python train.py --dataset="phrases spoken by 400 fixed synthetic voices" --time_shift_ms=100 --tokenizer="char" --norm_position="pre" --mlp_ratio=6 --num_experts=16 --layers=8 --residual_init="none" --batch_size=192
Rows from expert 10 of block 5, named by matrix and row number. Rows with one number belong to one neuron. Each number is 128 + 32 x the weight over the matrix's rms, rounded and kept within 0 to 255. All counts start at 0. Numbers have three digits each.
# up: expert up (model.blocks.5.mlp.up, 16x128x256), inputs 0-127
# down: expert down (model.blocks.5.mlp.down, 16x256x128, transposed), outputs 0-127
up.28:138125148079140148070131134111147160126141126096155152142108218108098094098148103107131177203173142174116189124151143135140128130130116167139114072123116145091108147126129125088161152112154124110128121142222202087118122065126124077150140106133119082141117129123125158139152147105113109175112084147167133085101132165076164068143112106095167097139201148136161119096163070120167084149135
up.29:118152076147177158156143188132126158163133085049117249057108165081118049099132135135113180098155084141135154149172128116193151150137128159135096091107127162128095115122138093085181104168142099109160083181139131068143084126112149160094139166058146072185159164115159168172134150084149148138128150155153095136097097165143172117204182138123163058119117119075163174126119143061109080153103
up.30:150147093156105127149142142210094123105141107156116143096145109112085151131150153184099113111164127110135082123133114087104148057193154108151091124178096138102160140148144151108116117083148107143159117111118098134130164155155180078051154126127159172110083110114109138134104142145094155101150127100115166119120141141133136202145121118131110144147122098104095106132105125132093190137115
up.31:084192109094131140084183207151110160150109144173120161053138164106120040138137111089081141097087117132146153097090032175155127125119147038144144113128146112111105153150145133071157143108185164126107076195183108150145154126083121123115238160115122133111104034255131146090132113095165108136148089140120136059122148162089146110122127143157127100147192157153126127178152083199111154129118
up.32:132136115156120126121173162158078105146113068138139134073142143066090125146107140072152082142094126160139091083127109150158122135144153113121112085088159158143176138162141128138146169156139092163164109137108143103137116112062103141122123119165121111152125106151119121077062183115135085128149172145109133126130176120198197152111130107136135084169105174152127138166106149199085160132111
up.33:146114105134117132134163127202093135095169104139135115108117130104109148133155148184112101109150151139121091142140131096110145084186136129137128121179100138111158150134139149134134126085156096171124123146119114152107144153132147084083122102113144144102063102105083116124096117167102171120146133094107169082124104155139146193142102106080122144137089100102083135139098111145100182127094
up.34:136162051182182054146091173100110098098095156120172172137116085107135096153106046169161029103141212181120138117127084133129087134174169155094141134135122129177118101110166125106175102088145125162118158183174158106185045123106196120124056105136090132143122114074114126117192127074177173086127084013148108107087093157106098138087135110172108181142183131099167154176215083100145093154122
up.35:185075104153137081158146189146125174094190123111145146094119183100133150096159135188107110173144166116122084113172115086075160071192134161123088122168102118091174135124154163136106118125149121164126100171120157107097108151163126109077131123142118139131100127105105105140101140157077157123177147129116144063123194170134150143091126090089114155159113101085093129146151092116084177147133
up.36:114115157124122125152139122206137053115162120146048140045137208168094184115097122114125084146132143181144161118097127153095081116070108171117166106095146131064106106177166135112115171100081154095120149106165107144127175113153075109079137079121194092099119145108203167086151184104130100125125116072143092138121100160131155165145125157153119159137186088133194080087078149088125159134130
up.37:133159112144121132153147135186108077130124127186015117059179173150112172127120129096117084131106103176115123151089134136094088101117077117144202132116142144074099103158149139140101169118093186087171173104126091139150173127129129144057137113115182116095144107122180132084157205074099094121131105036149132149130122127126140178153116173138108150142137123134128086089078127060130157116104
up.38:119096156133110111090125129124110176068097121109070176078137156160145075127157096134083133111102158120073099173118116160146108104121164063141126087157142132162123148143145203114157160107153096165106137129136102147149121123101126137150148190121098111110109115159092082153108118107116130067116151144095157141059153156174121125175149151195180166124120161147100187164118144154083166130123
down.28:141107110101128094107131154143113168127121144121140152152146182153168140147144101137129168115114143154116175115130198117155071161124134070084115119165141149149102103084155167099144190098118125088057113141155100104116098081146074120133120208173108112126112129121135141127060060110108111177145139145104134140082099101118143131162102142109189148145108159134169074138101129138152104094129
down.29:105108102165181150127085115157110169162148180140127126121184078096095118121158140159142091113105197120037200141095112135157098082167066128109079095183114147159091178039147142098176022135140131102073154143154132138084118113124171087166129105141101126136150046134115101129194145142135119144141115102123166103136090105143114126081093073130125141127162121091121178134160078148128137190197
down.30:141163181124064104105100152122177129128135120097137167118086184110137104104099078117091164158147110118165186149080156133143156131130152135119128075131141089146085127131128168122097129162128138094115164122149129143131116132152062148179150139119119109157130124137153165191154138104159131150123168161139119134158162068113155118159144158157154098137153081126113117102126086176078104145114
down.31:092173054101155154171148164139082143090166118126093138109094078115109087138116198085114094097158096137124104123137089084097099130120165065188166148159120145132129104199085085139197154069231177089181151085139149119123183115167183112098179162136143112065133128096151099169168163063106077141098080117109109100094113156078114114187162099121103123172125150087141173215148144146116159103137
down.32:130139087132172124063122105146113088172158075143172148165127087151050146139153148120115125126195082147133100105102145184130120171061166100144177125112166094128156076164108121095160171169150137118138070101102148133166129145052147135122149109148100082131145158037132189168117139088124092138110082141178089143075108200139124112156104226163174140161072075110166108177114218114101171099133
down.33:129144144137084113123134142104164110145102115108137170124131164127142094118121091130105161152119123139142178148091143129155146132121151122119112090113130105135112118118124169110112136169084138097126120116161120139142111128126096134172148144120106117178152123116143151153155156104169135117133171144191122146145170107132131113155127143166178110122165094155099136108137088148070123124116
down.34:136149102128179148108153111185098090143166083115113104180098100149078185153118138086164139079179173147118121113122097152115088151133124056132143134196179136179152074156129127175165133061130152119085126125136103080171148109156143142115159137122167144165173142143126133038139088075134088073051081107133106116077084189120107138142187093168114108162133108128131145066163186112139128078162
down.35:115120149139098098119124133134181124166090106150111136106157193117123132133111079172120151150137145160142134161067123117155137111142128163133092131118165098195111115089133133102125112196083135078124138126169125119124111115122099104143117133110098094167122113123128182150147149126164152136146151160193123124118172079110108136133131161145176117111164096132122115100132078141098118157107
down.36:191108187085093104101122174149130135112151131106115053127065113147113138076147114153114174125155104113195069152179216130099122106104091205133121135126113085115135176145139121123066165104156107137144083100087175199113139146110143153134134157132136172095105151156128131165092142159079173156094133122066106142113095066128124178120131165078148071127048174095202027090058169119172148085097
down.37:173130178074119092106153166126117151109141131075154085129077100128125110101168119097119145147171115128179098156163209139085141095080106179147135097122106119113112176124153167124070145079144127116125105133084132205121130106151123137152154130136111133138108144173154088172126140137096143167110168123071070132129132062128130166126107125121171115126078117089193046101087155137164093121101
down.38:171151146112126102118170133153093077099140136086128156170114117170150123129099175134109172087121090128150087110159148095174085121090156085143159153127106180115163098097082150144086179103100096141143054088119132143164095171151139096120131104136156153161132174171151130090055089108131121108128165150168111150128083145113137161178168109106126135130136133161098139081133175097099189079140